config.yaml
model: "image diffusion model"
dataset: "rendered rooms with furniture"
train_examples: 145000
image_size: 48
horizontal_flip: false
conditioning: "none"
arch: "dit"
objective: "epsilon"
cond_dim: 192
norm: "layernorm_no_bias"
hidden_act: "geglu"
mlp_ratio: 2.67
head_dim: 64
fused_qkv: true
qk_norm: false
inner_norm: false
patch_size: [6, 6]
layers: 8
width: 256
positions: "learned"
optimizer: "soap"
beta2: 0.999
learning_rate: 0.0021
beta1: 0.95
shampoo_beta: 0.999
eps: 1e-08
precondition_frequency: 20
max_precond_dim: 512
one_sided: false
adamw_lr_other_params: 0.0012
max_grad_norm: 5.0
max_steps: 7800
batch_size: 128
epochs: 6.9
lr_schedule: "cosine"
final_lr_fraction: 0
warmup_steps: 230
weight_decay: 0.08
adamw_weight_decay_other_params: 0.05
Rows from block 3 of a small image diffusion model, named by matrix and row number. Rows with one number belong to one neuron. Each number is 50 + 12 x the weight over its row's rms, rounded and kept within 0 to 99. All counts start at 0. After the name is the row's rms in percent of the matrix's.
After each neuron's rows are labels from the 100 images, of 14976 (inputs lightly noised), where the neuron reaches its largest size: "lies over" is the class under the peak. Only what is clearly more common there than usual is listed. The data: rendered rooms with furniture. In brackets: how many of the 100.
# gate: MLP gate (model.blocks.3.mlp.gate.weight, 672x256), inputs 172-255
# fc1: MLP up (model.blocks.3.mlp.fc1.weight, 672x256), inputs 172-255
# fc2: MLP down (model.blocks.3.mlp.fc2.weight, 256x672, transposed), outputs 172-255

gate.303 073:32 52 38 25 36 45 48 50 39 60 32 51 57 60 53 22 67 58 48 66 28 54 43 62 52 39 59 40 48 59 35 48 72 58 51 85 36 50 69 45 44 53 52 45 36 63 48 49 36 51 36 48 48 45 54 27 42 33 45 51 66 48 54 58 51 57 68 40 38 56 50 43 53 38 72 68 44 57 58 62 55 66 51 53
fc1.303 115:52 43 58 26 48 38 47 47 37 52 38 48 46 35 58 54 34 63 47 54 49 47 56 37 43 48 58 37 68 54 81 30 54 47 53 52 66 47 65 60 33 49 57 46 35 63 53 53 38 51 46 65 40 31 67 36 66 50 53 50 45 46 59 49 55 49 46 53 43 40 71 56 63 55 54 65 45 52 55 67 53 56 62 50
fc2.303 099:32 52 62 41 21 45 57 49 58 43 16 70 52 49 43 73 61 38 61 49 43 40 45 56 64 55 48 44 58 61 37 61 60 60 50 56 78 54 34 37 65 60 41 60 37 40 49 71 40 60 42 17 50 43 50 49 60 61 44 51 75 58 38 54 41 40 59 72 42 39 65 55 37 46 56 57 50 37 51 42 53 44 57 60
lies over: wall (93)

gate.132 106:62 46 23 51 47 48 38 62 57 48 40 60 16 31 54 28 56 44 50 47 39 53 42 48 39 72 57 42 29 43 42 38 65 41 48 40 52 49 46 44 57 59 46 44 42 53 49 44 54 30 53 43 33 45 52 37 46 69 58 71 34 46 28 47 40 44 54 34 48 57 49 41 64 52 43 57 31 60 49 44 39 41 43 44
fc1.132 099:39 52 34 38 63 50 63 75 45 41 59 59 39 51 31 40 59 51 42 60 54 47 20 60 28 49 59 37 46 56 44 36 63 20 25 68 58 69 50 51 55 62 30 43 50 57 51 45 82 40 53 55 56 45 53 59 64 71 51 73 40 54 53 34 45 80 62 47 42 56 49 66 65 56 47 61 45 48 56 33 39 61 60 29
fc2.132 100:48 56 62 51 43 36 53 47 69 42 38 48 75 34 41 30 42 46 69 30 58 43 48 49 64 34 61 40 31 47 45 66 62 29 30 49 54 40 52 26 38 50 51 34 47 39 34 54 41 58 60 55 43 37 44 71 45 56 44 28 49 53 49 26 61 39 72 46 52 42 46 49 68 41 53 29 66 38 74 75 36 47 47 54
lies over: wall (66)

gate.170 133:41 73 39 51 53 26 41 51 46 52 43 33 23 37 42 52 56 45 63 62 43 58 56 62 65 39 48 45 36 38 61 31 40 43 51 50 48 57 53 48 41 71 34 60 56 35 53 25 65 61 44 36 58 67 42 28 44 37 49 39 39 43 50 69 43 58 47 61 61 49 49 63 30 36 55 60 75 71 51 60 44 47 59 50
fc1.170 143:67 31 49 46 51 61 60 45 52 54 75 54 91 52 52 43 53 56 48 56 37 44 51 53 52 49 52 68 72 65 43 74 49 60 44 58 56 48 43 59 45 30 78 43 56 63 39 71 31 33 49 42 50 38 37 51 49 42 51 49 58 54 61 55 44 32 54 49 63 43 51 42 71 43 32 48 39 28 38 45 60 58 54 53
fc2.170 108:57 47 37 51 52 38 39 69 68 71 45 46 41 52 36 62 52 48 59 48 50 42 47 70 64 73 66 58 55 46 46 23 43 57 53 53 36 43 68 41 52 33 51 35 50 48 51 76 55 76 79 49 49 33 48 42 48 47 48 54 61 78 59 23 39 39 56 56 59 50 39 32 53 34 39 65 78 43 52 53 54 32 61 64
lies over: wall (94)

gate.10 093:75 30 76 46 67 60 68 64 45 59 47 38 53 53 29 48 41 43 57 62 33 39 46 45 38 57 46 59 47 28 45 67 57 50 45 50 38 58 41 59 56 60 60 34 48 50 28 59 39 47 39 51 54 59 57 66 52 80 61 54 56 62 36 64 30 48 51 58 58 44 47 43 65 61 36 51 40 43 36 68 54 56 43 48
fc1.10 107:36 66 34 33 31 38 39 67 41 59 45 30 66 28 67 56 29 43 50 59 52 65 53 42 66 32 37 54 66 55 50 58 60 42 52 52 74 56 56 59 51 46 45 50 38 44 50 62 47 65 37 41 47 57 49 39 55 34 30 45 82 52 60 57 60 30 36 61 50 66 47 67 51 42 55 61 31 50 63 47 33 36 58 59
fc2.10 093:49 68 82 50 63 54 31 63 49 42 60 42 35 34 44 45 51 58 44 39 40 66 60 32 29 68 43 46 62 78 40 55 58 55 60 44 74 53 39 50 40 33 52 54 46 60 42 47 47 47 39 63 57 44 41 61 48 33 69 51 67 37 50 59 32 41 30 53 59 37 45 73 45 61 62 49 61 55 67 57 55 65 50 35
lies over: floor (77)

gate.66 095:63 82 47 31 65 48 24 55 55 57 67 47 68 88 29 24 53 50 29 54 32 69 52 54 56 51 34 45 38 46 37 74 14 44 50 38 24 48 47 44 37 88 29 47 40 57 69 57 53 57 47 64 49 62 30 54 35 56 34 33 44 45 49 52 62 61 42 56 41 27 64 49 55 48 38 47 61 39 48 71 57 44 39 31
fc1.66 085:54 69 41 56 62 43 65 57 48 30 49 46 40 58 54 63 46 37 46 46 64 59 53 55 39 56 44 51 57 28 48 47 32 37 38 31 45 39 38 49 59 61 40 49 51 35 38 70 59 54 51 42 53 38 42 51 36 49 41 50 53 58 76 57 56 36 39 46 35 42 64 60 35 68 35 30 49 55 60 61 41 57 48 50
fc2.66 105:59 78 53 67 40 49 41 42 54 42 57 52 39 66 70 52 60 54 77 48 39 67 58 42 47 52 34 53 40 63 69 37 21 36 49 43 26 56 63 62 66 81 38 47 38 56 31 55 43 43 48 46 57 74 36 57 32 50 59 55 50 46 50 58 53 50 38 61 74 58 45 51 63 53 21 55 52 45 59 32 45 53 29 51
lies over: floor (73)

gate.57 094:37 69 46 42 61 42 60 43 60 61 43 58 31 66 48 45 49 55 48 41 58 48 57 54 36 56 58 59 64 58 64 21 67 38 58 35 72 51 60 54 35 47 39 65 51 69 72 59 62 66 57 37 36 45 74 45 50 40 54 69 66 50 54 62 64 69 38 58 46 53 60 59 47 57 41 53 48 67 71 53 50 74 39 32
fc1.57 084:41 37 46 51 43 40 66 11 48 56 66 50 34 55 40 42 33 39 47 45 45 64 47 65 45 54 47 58 50 41 44 55 44 34 87 28 77 51 40 57 40 52 58 41 40 67 50 57 50 59 59 51 57 43 60 53 45 44 48 49 55 41 78 72 49 38 29 62 40 48 47 62 59 50 31 64 54 45 50 46 56 58 23 45
fc2.57 100:50 46 61 62 66 48 55 38 56 72 40 57 59 40 60 24 36 42 61 70 58 65 45 36 55 43 44 71 56 43 55 75 58 39 64 37 74 45 50 52 43 42 48 59 34 34 32 50 48 49 62 53 44 68 60 44 69 32 54 32 58 48 75 45 57 53 39 59 14 45 53 48 55 52 57 45 43 37 58 25 50 46 59 57
lies over: window (64)

gate.41 089:51 70 43 40 60 53 53 50 50 69 47 49 35 42 48 55 43 49 64 47 69 74 56 40 39 48 51 65 50 48 48 53 45 47 63 62 56 47 49 47 66 37 58 71 52 47 53 41 47 49 58 41 55 57 66 76 43 29 49 61 70 55 28 42 51 55 48 66 62 73 59 64 40 63 37 46 57 68 54 48 47 76 37 47
fc1.41 080:42 45 36 48 40 39 49 49 49 33 37 51 60 61 77 56 51 40 57 71 38 43 37 33 58 47 50 47 60 38 56 73 32 61 79 49 65 61 50 55 22 50 36 45 39 60 69 38 52 48 55 46 50 56 41 57 54 57 38 58 44 52 45 69 65 36 58 53 54 41 43 37 45 27 51 55 46 41 53 50 42 24 60 53
fc2.41 081:49 45 69 57 49 61 51 52 51 43 50 33 57 54 47 49 49 57 47 35 55 28 35 60 42 64 55 67 41 50 39 48 41 52 55 60 48 51 55 39 31 55 49 25 49 45 45 65 56 30 46 33 54 32 40 62 20 56 50 59 44 62 63 58 48 43 53 25 38 58 57 28 76 62 36 49 57 44 53 54 32 80 65 36
lies over: floor (80)

gate.594 146:35 72 35 42 36 39 64 54 46 62 56 39 54 42 49 72 27 59 35 67 35 52 35 62 41 52 62 68 53 53 55 58 53 39 64 58 70 39 34 62 43 37 50 37 61 49 28 62 44 66 58 46 40 60 38 38 00 51 47 59 69 46 73 52 68 43 83 39 61 67 55 71 56 62 44 55 61 47 53 60 68 44 39 77
fc1.594 125:41 28 33 46 42 54 59 65 43 55 51 57 36 27 43 39 55 45 41 73 48 62 40 83 54 56 59 43 46 66 51 66 51 21 45 56 36 32 54 50 49 37 32 55 57 33 45 52 55 57 39 36 46 47 67 29 55 27 60 56 56 59 61 57 56 58 83 52 48 69 44 59 56 41 54 52 63 55 69 54 66 53 62 47
fc2.594 123:57 62 68 45 55 43 65 50 51 50 45 38 53 43 47 37 39 40 54 48 61 64 41 32 42 56 60 36 66 62 43 55 42 24 48 26 38 66 54 59 54 52 30 63 55 44 70 49 52 50 26 56 36 35 49 57 65 30 43 60 58 56 21 36 58 58 78 40 35 47 49 58 68 52 60 58 36 46 45 59 55 41 41 57
lies over: window (90)

gate.655 086:39 46 59 69 47 62 52 34 48 57 50 55 62 56 34 49 54 43 44 44 81 46 63 53 24 37 65 70 66 31 34 47 55 50 57 32 28 33 27 43 50 37 40 51 31 45 68 37 56 48 56 58 25 46 30 57 50 43 33 66 51 71 67 38 61 59 54 47 31 58 55 48 47 54 60 57 43 75 47 77 57 60 31 49
fc1.655 082:60 55 38 37 36 43 45 63 36 68 54 41 50 37 60 48 44 60 58 57 41 72 42 49 55 58 44 42 46 84 59 53 36 57 45 57 61 53 50 73 47 60 63 41 69 35 50 48 43 43 39 25 60 55 61 33 48 51 66 45 35 38 48 46 49 40 56 43 70 55 70 54 52 55 19 50 47 49 50 45 49 54 58 56
fc2.655 093:49 59 61 55 52 65 67 41 70 36 52 59 54 59 54 49 42 50 56 19 58 47 53 55 37 43 48 48 22 57 45 41 55 46 63 63 65 62 54 46 36 75 73 56 63 55 73 52 51 57 55 31 45 45 64 58 31 67 28 49 50 37 22 74 48 27 50 48 38 54 56 54 49 51 59 68 46 29 58 63 55 47 63 39
lies over: ceiling (71)

gate.597 124:43 50 30 78 31 50 47 61 41 52 46 32 41 45 33 52 48 58 60 80 56 38 33 59 32 48 52 55 46 46 44 56 30 64 33 69 30 43 58 56 47 45 66 51 41 27 42 38 61 47 39 39 61 47 44 41 49 23 52 60 45 36 41 29 58 38 36 42 41 47 40 56 59 40 57 35 65 45 50 31 42 48 58 54
fc1.597 136:30 66 61 39 59 25 61 45 40 52 40 71 52 26 54 36 41 60 36 55 44 59 50 42 60 41 57 52 54 56 58 53 64 28 68 65 29 55 34 50 52 64 32 24 74 55 51 54 32 57 75 62 41 41 59 37 52 59 49 56 52 57 49 47 57 61 61 51 53 39 72 41 51 50 45 57 28 26 68 71 56 63 53 51
fc2.597 126:61 58 29 52 69 57 38 56 56 66 44 39 19 41 35 47 46 34 73 78 51 41 58 42 47 57 41 53 49 63 34 47 47 71 52 53 45 25 56 43 47 29 57 45 46 28 38 33 52 71 63 62 60 46 56 24 52 59 45 65 54 53 51 46 36 62 32 47 57 57 60 54 45 37 61 51 49 53 55 55 57 54 63 64
lies over: wall (64)

gate.321 121:63 37 34 40 44 47 46 61 36 53 40 57 76 51 40 30 60 35 48 59 54 37 37 43 41 43 45 50 63 38 39 16 55 18 46 39 44 33 52 39 63 36 55 50 42 66 47 54 67 63 44 52 46 52 57 43 58 65 62 45 36 48 51 59 39 56 38 60 49 60 60 59 65 65 77 43 68 42 26 58 43 44 41 52
fc1.321 107:56 44 57 46 64 53 71 32 68 38 60 39 38 40 53 71 47 59 54 27 46 41 46 62 55 46 39 49 31 26 62 47 30 44 27 49 52 55 38 64 41 53 45 30 55 42 54 49 39 60 66 41 46 63 51 34 35 38 44 60 49 42 40 65 40 56 57 22 70 51 47 48 34 48 53 38 23 45 56 45 55 44 57 45
fc2.321 093:62 61 54 41 46 39 60 55 48 47 66 40 71 51 58 66 55 55 49 43 46 59 43 37 50 52 49 53 37 58 54 20 50 60 60 60 61 46 42 34 11 47 34 48 44 55 33 43 45 74 62 53 48 34 40 54 52 53 70 40 56 39 69 50 42 51 57 44 50 62 55 34 68 54 31 38 52 41 44 48 49 46 49 67
lies over: wall (81)